From a checkpoint of a small image captioner.
Model: 64-pixel images, encoder arch swin, encoder norm layernorm, encoder activation swiglu, encoder moe top_k, encoder num experts 16, encoder depths [2, 4, 2], decoder width 256, decoder layers 10, decoder norm layernorm.
Training: nadamw at rate 0.00073, 6400 steps, batches of 48.
Data: trained on rendered scenes of toy objects such as cars, trees, mugs and chairs, 195000 training examples, 1.6 epochs.
Rows from block 3 of the image encoder of a small image captioner, named by matrix and row number. Rows with one number within an expert belong to one neuron, the router's apart. Each number is 500 + 50 x the weight over its row's rms, rounded and kept within 0 to 999. All counts start at 0. Numbers have three digits each.
After each expert's rows are labels from the 100 images, of 14976, where the router gives the expert most weight on average: "strongest on" is what is common among them. Only what is clearly more common there than usual is listed. The data: rendered scenes of toy objects such as cars, trees, mugs and chairs.
# router: router (encoder.blocks.3.mlp.router.weight, 16x160), inputs 54-107
# gate: expert gate (encoder.blocks.3.mlp.gate, 16x32x160), inputs 54-107
# up: expert up (encoder.blocks.3.mlp.up, 16x32x160), inputs 54-107
# down: expert down (encoder.blocks.3.mlp.down, 16x160x32, transposed), outputs 54-107

# expert 14
router.14:447551435452319549491364459501523459468524513508509496533544547496409460570513434579442606530499424592533413536529412511504350489553490518577519553521413487482455
gate.0:390497487596524523507529458537504417554552488489438535507493583523406574549429521519403457517491444551491466475508482445505491463475524421508508464590513485590537
up.0:520516597509510450539470489417466529477588523475559470456524530586547499518547479534446502438522619501488551543461521441523500489533553472646582527584580526365376
down.0:496515538455526519475395478529422534488615419522463468534525421529523547581527428518457508498522517450476501560508490610475400408388526512589463584476428417435504
gate.1:515471527529555449509614548405479530475439505461574523496436464528568432564567455516545563543528577546557505629529520655563459473527452548539502516510410420520461
up.1:496563481459489503466573508407547419444507448525474543488435481521522495459455493528497560458444581469448504511441581614542402537544485375434505446504437406515515
down.1:538440533500397497463366446483495517557431521485428503486612548537545518470436474430474429489465517388512529494597384502519549524480595448378500412486465438466457
gate.2:539489533526454417575576504576399494532478455534474414448562493464496480488466462478459485521522564544480574579415588504532518445468430531503497484509568372553495
up.2:516517460468463491482491488424419448509510449511573497550452489465509426424564564413530520507517518484561548439523469461427442527564482522470585455489629562446425
down.2:502503564491523473515554549510485437466558438515486444470451512448432624486542430399544571406553516482564455546445521501539497458555534571501465502454494460434516
gate.3:476446587506499485510484486397573557481456526517474464506482481517495487477463554490546471453465534522548550532566573496400503556571445445536555544510458422614506
up.3:545402667416525471528479558472570544471609402556547514499609501501486464513449475545436460505499499513581502528522480453475561487589470472520572495477454468552551
down.3:564447511495515498466441486420510500475525471564441531409538482577504500538459514480508570477538478415411516473540534368476446489425475559596449460502481530499397
strongest on: count: one; yellow object; its colour: yellow

# expert 4
router.4:430594461401547474500484537530522491535518485495543549536477516483446470565532505643497461433580581481468476499443489487511541458485463473428463505505429441523440
gate.0:477485388489532485445497502502562530498515548488560572585443471489558524517516490472489535469389562538504590397531404461480557498495495472514510475484571437525592
up.0:516479444486459477511466559365469460577441503529562463460493475455468463501478505414485542504456502509453468521401566540451537571525536557452449552485531437473502
down.0:598443540500463449469448534530560438500509495557496446560466500507499516524602458565569603577512490485531420460425401508473493496514600527526463585534500563542550
gate.1:491460402463541415542549431612394414526477595447548461573447502482534508490479415506545524532518527552446460514576488517547551577445446460458476456482407587548544
up.1:534440391425585427504546507534524400572516549519511517498501516496587484462463402563568490493450487592480472478569389471498521535455455474502476521501469496531444
down.1:549526458449544494542515417502584469529551434564495527571499462507545454477457423595519479425480429479615473541531424497520556556528527569504470537515364543542597
gate.2:474527518527391570473515445525486528515503582534465537627473452477431519439499563460521492566501443513483576481493470499481514520519436482432493456473539484546433
up.2:507554411490516569416489512464505540491476555429516456493479600426498497423591500548476484473499503555503466565404501523488541474566478526465434607494541555458501
down.2:479471470477494477513495467569554506559532407491438455399510482597584498549444485534574537459520482506521486501513533447458502562405500540495475501466522571553567
gate.3:579511441443480510554569484553599512501538547485481496504626574421452507512438509560479466530536389439472493502499488396515506573422470476443516520410525510521489
up.3:547469496527552510408513508479493539459443576478439438465549547494514451437434473472575428491521507418539523488527422472478530548552510475442524454465449525548384
down.3:447581469514521526501572445537502507412528430430368548490565454534439545452489520492467413546536460447477526547423513504480464544485512483466493565531452483435539
strongest on: count: one; brown object; its colour: brown

# expert 7
router.7:553578483468511530407509455553509469496527454473437539532482537603483475593550457598505594563478468575463564501507542520489576441499465536516497515522445485455469
gate.0:537458491494534483452493475401463475431459513583546488400465395432522503444426476522607586606599520545490489573550488480557445530482566545434539497443436581532463
up.0:462550482499542491467454540533557529512592422527472552610466603513466475348568476583492455436422568442527492504517483503493509525528489433532527479528614420499500
down.0:478506546571430458580539453552588529513457491508543542474524534421518433502441481465421530503473535492507546611520467501571430495490562482459566483541516634445478
gate.1:562499534488420504464466452492437469489448548529554582522478472506412338511508478415586617504507451469531532424477439495548424507563479486491503536425515491493480
up.1:534507471541494542501563514537539421656561461534439393482527524497400471552486441508405575552489515528488512383558424462535485477480591518530537422482554490514495
down.1:584492471558533504529490479450441511461528498516475454473492548468572553390480573433427484584522489542561443485486528544571488450473563473423485496445508530482499
gate.2:527508560447566412421530451530447516520626583531608460518564471576533538585488451477518462605543504541519428438474381603491569553482454534461551492427409431489495
up.2:590442548432506453469503459535424523471575547522562510542599508547549511492521463476510420494570487552582528505459452632478511520582576541511387497475467451429498
down.2:467495472460397547435468506520486438522572544558555486495371437558485478471479533543525477514527527475393404460566473534552525472410539503527511464488492467484461
gate.3:467563520536526501482499465501467496504513497532489506554406498539522450526533535469560491611498454415554543550537494506507478415458581573465470450494579426462418
up.3:526556552475509526455517483467422508527524507577487509547467546558553504522541505515475534586426439468507483496575468540531529408472611515438554461509545503489482
down.3:429424576530506574528535501487521486530600478523528450495553433523582459470505561426453506568515467543437409435557500465518462445504354584530449491445529426472472
strongest on: count: one; orange object; its colour: orange; its colour: brown

# expert 1
router.1:468565481475462546514559558536566467582451485487406550457492513505408446573595527519455532454494494504466479555489554568442496488575570484541456573498525530472460
gate.0:484584444518495514461590543544552504481546430557578498521424518559436497486551490496466560453480413511546511527520570568508428449506512488540458537502531500443606
up.0:563464540490486565474563511490487495484408539441416412413569442553581606457371538547571436525553488462484500477430492503553518525449443556433499509483444506486485
down.0:501535590571499469527580520463474621464569571605508517522419462503506553524525475429477429453532495529502456511603374559528466474461488481562483524488525431541438
gate.1:493579488516491566542577462429517528515455518558489470492408457484433421519498547605494538574543533370536431506554462538434608445473394514465412539596452492489519
up.1:495376460514441464512554439503474500511373463483520548492512492489529417549496540566586564433496571510515512455463423545411515565472532542506575458463524540442437
down.1:516474469545516514560496438536428374447448591580483545518548384524552497461515491492491474479525480533427458520398473458526537457466562391523535595545467514495487
gate.2:522596537496507453500522541456536445499490460524502547619472493407584457516482497483561451516570510450503495477525520518501543428576498528436481568450524453386505
up.2:479517446460534527480472518545525456511552446510514505538509513568476544577426505503501514462474459489477522564542513525486425484446510411523526425585477439550622
down.2:470571552515480534536515584497478488459456472465498383427635493501446472589461543480554586508525515398545448518580537494537517514463497540485474486548505591423476
gate.3:467559479509489607479545504513461507456561541496420468510513444550397619530523469505463490501559454391460590585461493540497513445510484544568457516461514581499561
up.3:513483514487385558490492487533467534576462472534490488494488469567576536566495526611493490506502501543470503527507516494490451475461441516423426396463560552556394
down.3:525473567521479556439481437553463537497541495596412509480473495574603527561429583494467538477522584399520581481531517503461457490446417563571475474513488484519390
strongest on: count: one; teal object; its colour: teal

# expert 3
router.3:496494515473547438458500501424598535567548640451485490592534565408484523457493497530421488493494540537507515479530515582574477467588419516494488466486478490489519
gate.0:563438597444467511581524461510477539568535497530564466511528471536528404517404634547460442563499505467554633558567397400374465460526438518504575475565462543518584
up.0:524597493535472482502473552412510487447478440558430524488565589591575477465485429506490495566545548458443522499491522441528615523431462416508508484583458508619473
down.0:524562579480520619481542521481499531588492499594483454515580509408561425471489467584444490545489594472480502501585470473552505473498378470513656493530477502533587
gate.1:510583520562500429462414574381537468441450390600474498549491501417492478493462553404493514508507551488516578357518500507600538518513503448522573517510464532529580
up.1:454500586525479471451471552593543484342488437569557526452504567418448484506535452505408531491530470551483526627526568519549470445575521511553550471486516508512544
down.1:512513429570502533488425472538493448521454444507440492541417505467475480568552494504452572460476541504498554518524458576528486441528507379445454394540485536521552
gate.2:528498448480513511598433492520615451470453430430509611535414557445484526494501419602484477419405466502539490531484473558516498492451519578517482487463570443528548
up.2:534437499437496493645521493574417556456459580422554530494456500441485529506547453490560492580520467475464458535513521511494480511568482554456542507399556461551532
down.2:564478570486508545474576584558487462578545507530472467507547377416542469550516462585534434533500603582525445537477504530513547422502403492543543438454475520537493
gate.3:500505538495450502493473543455504474583418336525516481546458487496555455561508465454475532461472554534507508469636465472512467393451448484554541376483525449578462
up.3:474612395501543449507547472551445519432602412415498448535471595558500435437532535499501480484465427477409510534481521490503522492550560473505460531450508514396589
down.3:516414436566415451515444408498555582544367531584474462573502534513466547525485358533525499489380551445348505485582520590518484538485513486575486539483455500546494
strongest on: count: one; pink object; its colour: pink; its colour: orange

# expert 10
router.10:414483407533469430538571528551607510541536488472441587481542515455417432602479497609482594510438560536478577526506496504544493405454520454525483454526424487388428
gate.0:488514524489550538503580478522437430527540498494500615515554535498479498489456477494453522508568497527419537458504525491481502583462489497465542454524543490464551
up.0:524562458595546566514456533578515510545507503491478620563527531462408490505558493499453462422453530496532434525442503512445514473554489548483466540490610528433548
down.0:550500527489433475525504488581455583491543538489517412538506503442442494535444453504511509504546442474468523502459512404494558452476459568464429529460499515522505
gate.1:407456437529511459577466523509407608461491487580543506484570538475551578539479421466528525555440463548514517560482516541494459514513419497506510492368506522458519
up.1:574512507508527600515544513455382498545539528471443586573490489544475484443469461463549466465525453428394499399513451469480536440527439532545480561484519525533551
down.1:488522479522505411470455501523469509502444536500440515472475533521528448484446473538554481417469628511607469511571441441448542572412553526445533559476430528465522
gate.2:537522538438450614560468517476517537493541524551452359480474415494530495471356503598488459533571479444565591533432493551432422455424410459470520489416516561428504
up.2:449561480475554531512511564536407484494553525402515461460480448455455442555382459488498519517545462451503477472546471483410575525422446487481551517543500556520584
down.2:512551507474512401553469474523549448486456499455538480464593561477540381464535398471591609505446462457396499490606503568537478536515473590506439510481507568442479
gate.3:482424434555508523485495513419447546535428445454468415422512502480488561465504479572414456468353439581520436459519565530488516475569453475533460473457484522481488
up.3:487488457597514494631477495385483482544425501427468539478405509425459451483558516523468532464475483489466442605484448644549507449575417508512453475516500447515429
down.3:551391568469494549510566446593519467474547457497497525536426512453485509462593487500397502508480499577429464470599515443577426524377477510459519461442467531540521
strongest on: count: one; its colour: brown

# expert 9
router.9:469573464457473465537462562405547506487524422546522576542443526547449535598507497559460552535480539494490504488496516530505391519504477512552567483582435518529454
gate.0:506604498443551494517502487521495435398525465468548474507578509559458501482480556462640545519450459511529451484471433462511564563509542490535450554461521509503524
up.0:524401491563459504449456449493584511570470517466443525493398503417549499569439443482415496436583531412569575430524578493530489394478481569463556458505383543479465
down.0:474474550461488459539460516519529440474611488462520459449456541440429594537559477472532538541517397473421586449477530495390527509443478454543559551464468488522525
gate.1:481523485471524494419418518462452548446519497421544546547567461476534526404453539504576446420588451540490547443418566521456482497489588455543543524409483544451570
up.1:565502524507450501530496480448469517474563468491485546523336509558516467503586552476523414547503619524450546464565481526522497440543574533498552436436660488509431
down.1:532614547426431443462544551463401530502566471569563486499552469554514438465599499471407469552527553427585484473555512521433499598483533480418522481522483513460543
gate.2:536493474460481481510518494492460513585482637475558513504546541450528579451536526485492444413557434515516457555511549491425549547509549437426471552479454424459542
up.2:511430427454439535529493465431504585523553511499564543539454398407458545474496628483512563499553469565558502464536454506495537496496514485547554495502421481513461
down.2:549463550483493566440418489557418579518509571432506498467574470535553512460470511413465485462473512519526451469435440445524544453438461488474547418473446557489462
gate.3:578537447515466480417480508536443515434476499460484522433577574517521536451525533558605488568474451555513512483525553520474427447552428456477467557484412491486470
up.3:467560524543469493599491540541516495454455403483502487480550514534467471474432500474438431395564573611459501359528474467431472490559524521474527601505570444483523
down.3:527596462483496577552571518519442482494459579486568563521432510355405515445418504514475561435475438484379546398519518443443530473471499466509510462560546569485457
strongest on: count: one; yellow object; its colour: yellow

# expert 2
router.2:542463549514477559484528502538546572486570492479490563429532544538525465442454562480602483488549434506497541544428522414479506447552584523453491490434495505563566
gate.0:507454524499522445565502580559533533451550459511412537485422511576504527439613481622529455548453522487597606557485450545443461497429511521441576554531478414459499
up.0:570500547529528384505453478434565500495491402559413552377456487552524524509481506524502499550549506436524579506484460516494521387495490567464590543476415470582489
down.0:417428421503448547448524404468436476568469586410536472516610554532457447490436491492546492518576518471473516499485497453559507504517497447491419408441567559482431
gate.1:435492471575509561458518424424458464633564561487515537499497491521466524524508518518480500452498522532468446469492584470498474504541439459510470448478540465516375
up.1:514555420425497505436432536466429471488534497474571463619599485496489394536519540495545506495413574516582467431492480507540519570490497514513491437514456552399448
down.1:496419571440517579471461473513363513484438454459514516527522518499537546474424492416557541473515436465492441487391443460461583511456634363418481605500621507505470
gate.2:504536443472487575509426461549505430527460519582618476627543544454488408428482514427530521495501528475521455518480526494495450415503574553545568436557489542483493
up.2:452564495510475586499577448568476452546468431557589498568537509549522402465432495451529449494441549478506439484463560484453549424546482571569562407511535526465489
down.2:470479538471478551430427498420464492551430567487586452508534427455521526520427529377475510479494446518497424505589502445426489486544469467435491465523544450534455
gate.3:534478476535479534376458510449492541508452519428516505438401478427497569503448545501512479390542536498580565499413594543437373439525637518538561510434486549464498
up.3:486470463401380496502448561517527469421433504505564348491552506485596492451515407406429539570513516524489481482481477529478456522533434652526590508492495520424508
down.3:471488494479516514440444455519536557459446482565583508482466521503506494531544565393573599497526555502576532464477451511450528514473476520515486531505432506544387
strongest on: purple object; its colour: purple; barrel

# expert 12
router.12:500460494516520466467596509488408560433425509484624429543479499487534514418476456450525475488505468524523507452569492524557523560442492473486492502445556453467547
gate.0:669493522538432460589483421434482543486488489530491498521502417462474448517514460483444542489550561521516496486510472508473592519526513569543528524539493490486434
up.0:555497441482484559514498607496480405524558476534496531575571495539476476538451483488538528546461476545500491533422539349459503507451569431423488462496614567481490
down.0:543504483463530452427526433471507578410491473467521499510468411513413592503547477499482529510512513479580521535478584487540511460565412556510485484483356434438590
gate.1:497512600535598476515553515492472427490426584527492541507527561559584608466415449490517482595444488552494463517465426370560581541467492486379447485483516487545500
up.1:542541493488455543438417529493489577478515404494524511522508453430448440485550519480538564415564555456565511468504578638502436491519558516673516496547511498447532
down.1:523512464522542489482495451539409547501479519468468508617537460429455528531409417474560527470506531488548505485546492441526475463485513441550508497487482438564541
gate.2:622446463451517494458522485513547535481426400520600491554443469455437481475449493450582450501472489537571421535474562473507514547479479482505481458547538481454525
up.2:618535410534521453451484461434429487441452429503486569580509515500531485495494518494486491498546505540471442505452512520525537550399454485409413565557540508432518
down.2:485521505509494530610490450518463469480598504426479541565562522488477463491521458607554543503469615422476359528484447463443618533575440511462496559585465471545512
gate.3:518468566504373471482396518540491516471591545592497473468460429472593479526523498445464532581515461618488562437551399536461477526503397541449517528474453482511528
up.3:528477512584369484476522499550531575460562500493499488480430406468529472510528465442408520558544512659510562370527414566476521510574467567505526506477501468540508
down.3:461448522532379523420449506416468486543523507440543545482532530402442416471531431525455513465519489620494482471486452503529546507477442470534580430486485594533453
strongest on: teal object; count: three; its colour: teal; green object

# expert 0
router.0:455493493502483512463428507466526417537487545396464500473535369535405533591532377474415584492472560525476501511421508512509512474459544444541475443487515448482477
gate.0:508462589540496474424555456535544518525581377549465501519583534595403526486532539430479439490581456472455473485494446485441567476485607431530475484507496469445629
up.0:454510389491468483510544520553476413489447592454491494504490504387550460537545425616541560474495456508450494537519595531554495527524404525483456505470512554527436
down.0:544439549428446512511472494571570467473378442491464458477455429514460540539452447490462519541530516441426443537482433463573506554495473638400551514494469402515557
gate.1:521597488418525515404507559573506512488473501556496591466458549380551590561467499546567476519514476468459471565468501573515457533500522508465447532448447455573443
up.1:541446570505486544494524510524514554492539494531500422528529424551499535573401522465465512568483493410538529456460457469433540411522498565569510498541531476526512
down.1:563469518447515479510486465440523524419465499492510509589501466440561396567401486545514560539544568522631442418456450412502396517569429521451469477486524529488505
gate.2:433459434521534489447539475588480445500493578594509522553487506480388545497475538490427434521540390460436492472512554491556562502488522534515414479468395502392478
up.2:446494408482421537509466463417429526525510507546452592559521440551502495517568447523466551528511467529493530478504430410457440539476505521511550542548479458445567
down.2:501535477521438457549478458430523515625491573452472483570577531503574594537472528575497544490499482488470532486558425517388440545503523526429490450435532523531495
gate.3:487476397513495544476551422485527524437498420613533500538441499593585618483433503571493451510576494506481525535454515542437518456335512475482471551546550530477506
up.3:446464546485503468469380530548520480492458515493599531506436454429458450505525551487483551497390456527543535445551494504560510434486423549466446437553501555448582
down.3:523458529488636595541476505368472539407489450495438487505548512482537410523444519510590474502490527449409453571365496558504435499513468667496477503509481408459568
strongest on: red object; its colour: red; count: one

# expert 15
router.15:555587472449517431434494488422495492504514467464516504550543463589541491525506537547496513489425459466516561496570485542490478482460514467556559522533525456504449
gate.0:528570479470475530470518572565438454441483544494433497517550451450502476467580436527446475408504545497541423511479551456504489513490469593398448585536397450496451
up.0:364470440535458550531422486526559453509589543500459531565506527541576627533457473470504530494569451499549518507365553507499488502479509529455497498506418548520446
down.0:479468466522456547513415366537527579462548469531506474525499536448519486519499507529439495560527418578528448496509524495495468548447488480513483381427525425546478
gate.1:540483535591483522556479440464404528483537535559482390533485473497518431475569542423427480578576473469430473383462418557554465435556551559545491467459581474485449
up.1:493510526540612468471544452497478499509467481543486527585465571582465512523344547535542444488424490452485603522561512444449496534483562446505553455629531494556484
down.1:499513556521424522503532496483453575525613493599488472491467485491563516513469552431517510626574502443509460498446525474469423411490490518490532432545477480456415
gate.2:513564562489480482583538492460541526465509457477502643588380480432505481609467513446552520528495428532568497529452480558563540494531437584487467556469446400547597
up.2:523465496552571537521438527468551473516548418577494502587460489582539554440545439591450449542538459533575502495516413474469500431571511451422492513505474514451423
down.2:545539514583461581440461477536520495529498550450605545451481362537478510423485404494575535540536523548535462453436513505401526517478520549440501560418530515500420
gate.3:588386527459365499495470457556506478567421524423512503513549527486549380491591509474518539518504461509462543453536498450556459442516588487547566468471423397525581
up.3:552508492431464462479484454498479513507416507458575497438598531381567364381555480537421494513460523525511471441537446522534467457514450560484533465493521413593429
down.3:568352535416499455552458391507494488539485491452436482473487580428578417460449513586431589567466511464460381460500501473500574497551474525453515465493453454487414
strongest on: count: one

# expert 6
router.6:438424482571455481563426529530471498570496519528473529447491538549522522458504516418430501544569462391456466614474605364529439456527534449498423535495534527593492
gate.0:435461488555449611502471458543557525504530519591472429463544543538521502455542623447414447479537524433463516573428555511551428384549604502507545508474538567528489
up.0:494463459518412500543490425551611561408470502552444384499539510488540460442503524384485432459481475481469531477396575520517470461608622531557561520473547592524533
down.0:471578499486477452479494482526505416524402614466495498463586532483465606443502485467483440489555448580466475505471461572518525542516469474407524536469482554617552
gate.1:500425608454476473502425418490535550460502535569476552486497580510572479489479538454521390469569442517449574486554490477411649439495498433456491530500510615487536
up.1:561439590468524498479513448482521483487488486492431512431555503559551533449456504466536509521472480507491523422503372463450498513481461500389584494507431533513515
down.1:474501446486533489555583560473493519482527478401447495563500474529478565521527526524494428461498494539467525461488487489532619502503455503466433503482500405468553
gate.2:536603384401552604493579528560481486504429512431441485506534476465553498549562530598475452456370468515464412462582448471535517527430494399486505436430557476460486
up.2:497368484480507514464485494491542503530540476542492455499545516451525511508604480399409460579558566454550522539474481594494507441466515475604578505463424500420426
down.2:588455534518462467324585513446430462439448513530465518503469418497566485545483531451531486512409496403601473461503511479554545498401588471403512516493489480574599
gate.3:500475418406505549507582573477437495528491511422516538417523495464493527507519489595457532525565495548410464516479481525480483563568464485477319548499545432471464
up.3:554559549560512456423490512477482454460538500520532541513471521448486439584517431450518518528473574553569416483466487547455500447495469643531536527426450499359460
down.3:478442580454429485464565492493537548584589589443484498478525492573586530420502549422497458501529444481423451515535547521570545477509476405467532501454537532558394
strongest on: white object; its colour: white; grey object; mushroom

# expert 11
router.11:526596393455497454489422474498517521541548411611489505437482449458501448560558473496529512551487484552450408548509614479575476448444500491557449490459467492418558
gate.0:482492551421467488477476534563502456500553367453472475500540478457466471493463397545465545567449521564492422496511479452486570493472517483521496433550489466518480
up.0:492507505426434453500512433499612462473518389449525457493541516503507484505485491466558414486476451545538500494587423536490562517555492411488513490509460511578522
down.0:493546459511572584449455627487640524497508353579457473526463471497527509474461498558453515435523560533431426405481485395514456548529479490446522384573526441588449
gate.1:514478478548501535464538520544498491511496492424574417439558573436472436591325543528437441487561486480496473565486568533487479524480593472495505432506427516444498
up.1:536556588525565507369514489465577486476457459559492553522544529531471471552467544436507394489530462435444515515537525521448560477496560444478571489527459518492549
down.1:545494463531422481418550475470547487424490496475477550577536427509537530532490523497397539482556527476520484499533561504443474460556474407581597495614488433561429
gate.2:516546547506549362380568536460536448499565514529519408413553504454433489529505564424481509483436495487481492469463545460489454554529501532425477535343546493468472
up.2:478550467506375546527527522569398402474568494462509545595405464485472517548511386476484597563552470520500541541474510537523553474487409460542513530518587448549515
down.2:603480509482601524517532492589513548413424446478501467501483521531427549452572452537443561566487470564513519447518498485500520559493466526395514541607438496477444
gate.3:542532578503530452451466564516526542447584496543464467533592381495539509541510540517435411528468575496496524486432571499396500413603535494539451589509511514446475
up.3:545553480414511517435574521577500577470543442504493524556609483542426515474512528533506532563522502490505478543429513470487518526472557469468438508613492505533562
down.3:532500504513503400487454487499474447531484589548512419491588516541505481496468490569521540481507467495556512484494478548390552450417456582520507468411503462421522
strongest on: count: one; orange object; its colour: orange; its colour: brown

# expert 8
router.8:524591445482530501487507535409500429550567541484470531438537463503547526584539447497478541453554519492461543441528555462512522418592558544527454579443401604474422
gate.0:412599552557518534441502588456470476419476560469506434430460457508501526460543441499522473395461442508535564500492524541540368492572486526515478485399460429480571
up.0:568570470593515619490530523438451506468433527503493483463453490403499378530565444511499411473467565460513426487436541623549435443590481550453446563407547524449457
down.0:523521423572542427532551490484598450503566485456377486515526534568547461485551515528408488495476462523475522542500490480496503445622591491438547483548593501500472
gate.1:480424490485516545450502452450490488497508522564505516526436411528389460479439523419407521587391440510500482489541383525512529509495511544509457546479499418472493
up.1:543446456447463510548455449456512497479454448506527510507508495521397416440429578428454536502402458577450515433417378478530566577539436476520557396546565526620475
down.1:397554404494479463491475473445461484454539505472590520499549487479488480450487560543493405466532523544543593411370510523566491522563597380491411501490459496511526
gate.2:595540593473491454567437481510497496432491457423553430477539468464521405446526530498593472486465501480467509511497454488512544534513465597553517408431460431465529
up.2:480468432495433536327429542483534500509550502523528545534541519456482507487476503505392478442531502482486547456469544534471525437492487505555577515571464509499492
down.2:557424488483440549520474573519538483471495452515469433543512531420547508508469509547560551526547534584493474476488483393546555524428519544442465454570513546520429
gate.3:509449492428445566520392522562501530508537499626508530523451543528511500455496607460485537593426468507448517568510491494437448500392507516497493518505552468473464
up.3:466568491520512444577446465613410582514552491504505424511465458547380561545523468480420577521450517471510485565524502548468523447485508531565451508547464433499601
down.3:535513517522480414498483563395508515594577492478494392514458460457550464505502544515541521400555612485494545535558452514637390429520560549483448504493526525537432
strongest on: count: one; its colour: yellow; its colour: brown

# expert 13
router.13:406445509493522555511513585456513437432512472545461448429459497474422448472536513529537548552482538484534443459543432414512443476590548518405452521638521494601475
gate.0:437465466535512554528483480437521468599476525536392489517361489512463500569524545542528545439624485453447496592543470447547466491472409542615456482563424477525480
up.0:535468619570497513518445570529558538518471498391437490425439419499496571433440466469452465475561519416517473571491553449543479449476473542540547475427482532479350
down.0:523509453616517461489460519569519537465497502461538396506553503528460502468579556493529478359472476501455481520470520553550517534514405532636447526514595468520562
gate.1:557534500439526499492424402607451627511505502534538467518493436423432470489541549506520472427511567557578566495449527554513478520530507496489465461434506477425517
up.1:421496458487454474418535529476528548478417473494552480486555425408443503549378495469530504401485494509539524468461639588556517514531496430523551558457463553516546
down.1:523581432592476439518467461456469442484524510537440500462415521535555449586482478560424521466633529496520455412596540583415473464532455537577599437449433489534485
gate.2:448599542583528502438435478398530488445518581614588485471540541497559576521488455446488468540577474457431510612527551482521425420495444497544532488517530530513457
up.2:474471533564511402469522505523535417471447478565514516536589531523461507600489452475506487447464477441577562528503512485439500504368526487552616517581383437559534
down.2:472510453506447454489450426443538460483439514537428487498419582487479514465434524524612532537530477547526546438638435505446520549500539436435435580544565540455410
gate.3:540528510489431449458477570407466539457481442528538554521516561467494419446463512460467510487546498544518497520321564552415513543432511530444555598466501563458402
up.3:434447525533521529534535538486456463532546508488431423413447522526461508516586497497455478573511530442498452505523444434521480486511595587485445514554505473475469
down.3:471551500510558396458526491581563569410578531563570426453500473398486573441506553532420412513483525523487493458510514467520542518456536551433488616437468501516478
strongest on: count: one; ladder

# expert 5
router.5:507516436432505454570529506569566570479548504540449487480453530518534540563545422456390473473516461602466496583557449593482374442438485504490436545510424507462415
gate.0:438480546539544511515490566488574503482497407550567514486468522442575550587493465478520471418527511537537535468535518564495454505394493495490511513580475480573550
up.0:459461558417498511477524520475550518432505525513525446502612490485488599524419556429475521521498388441529508560495469544466533482412510558528563539488402513419540
down.0:585533528493526554500511515524538475528437445473540410481602494512555469461481579541497497504448533400469437550578462480445506501479432507374484491392432527470549
gate.1:497461580478514455487518558500526525485421480415504529475499402366537473470504440474564441439482538534556567416488472537488535583498518512519562517422537545436522
up.1:451446468482415505534471507527532434592543503507491418568492545575410489582443501472463535547504557504493560493574507502468483530567397469501527412525475489489466
down.1:378553475469463556532502508489562434455526473441480553455536492489452523482476492396526484471441488495489511460423514474557490590548395448400484424414471512552495
gate.2:474574503492555541463547548517417499467528528491475373538533549496532516549495467538544472518451518481495470459521492612517474558522402543488453558466438505557465
up.2:394533474576450532551456423569528459579560494525476519498423479519520517518561530494433452561477531457486491488559427498531465516467559480626523399467532459557464
down.2:438524439510512474519556380465511464585452504512458484457544434530541544543512608484521498445558474510502546471463431577412522480473537484434539538455628542501486
gate.3:467481491504597455495534538415530493486517444479501513541550480568538533534452508538423500453593501489550590559433604509520485525498466395568462523580483573512687
up.3:469526461492522485474548525510469505473569494459537503544553482566487543488491483482462473441543504504555579536425612562492479509589494432510429487515496558506676
down.3:539556503440563452418499564562513497494515502368504551430518500455500473512499474517427457473471505493577599556472454473452484568471576480460455501481598556413511
strongest on: count: one; ladder; largest object: ladder; its colour: orange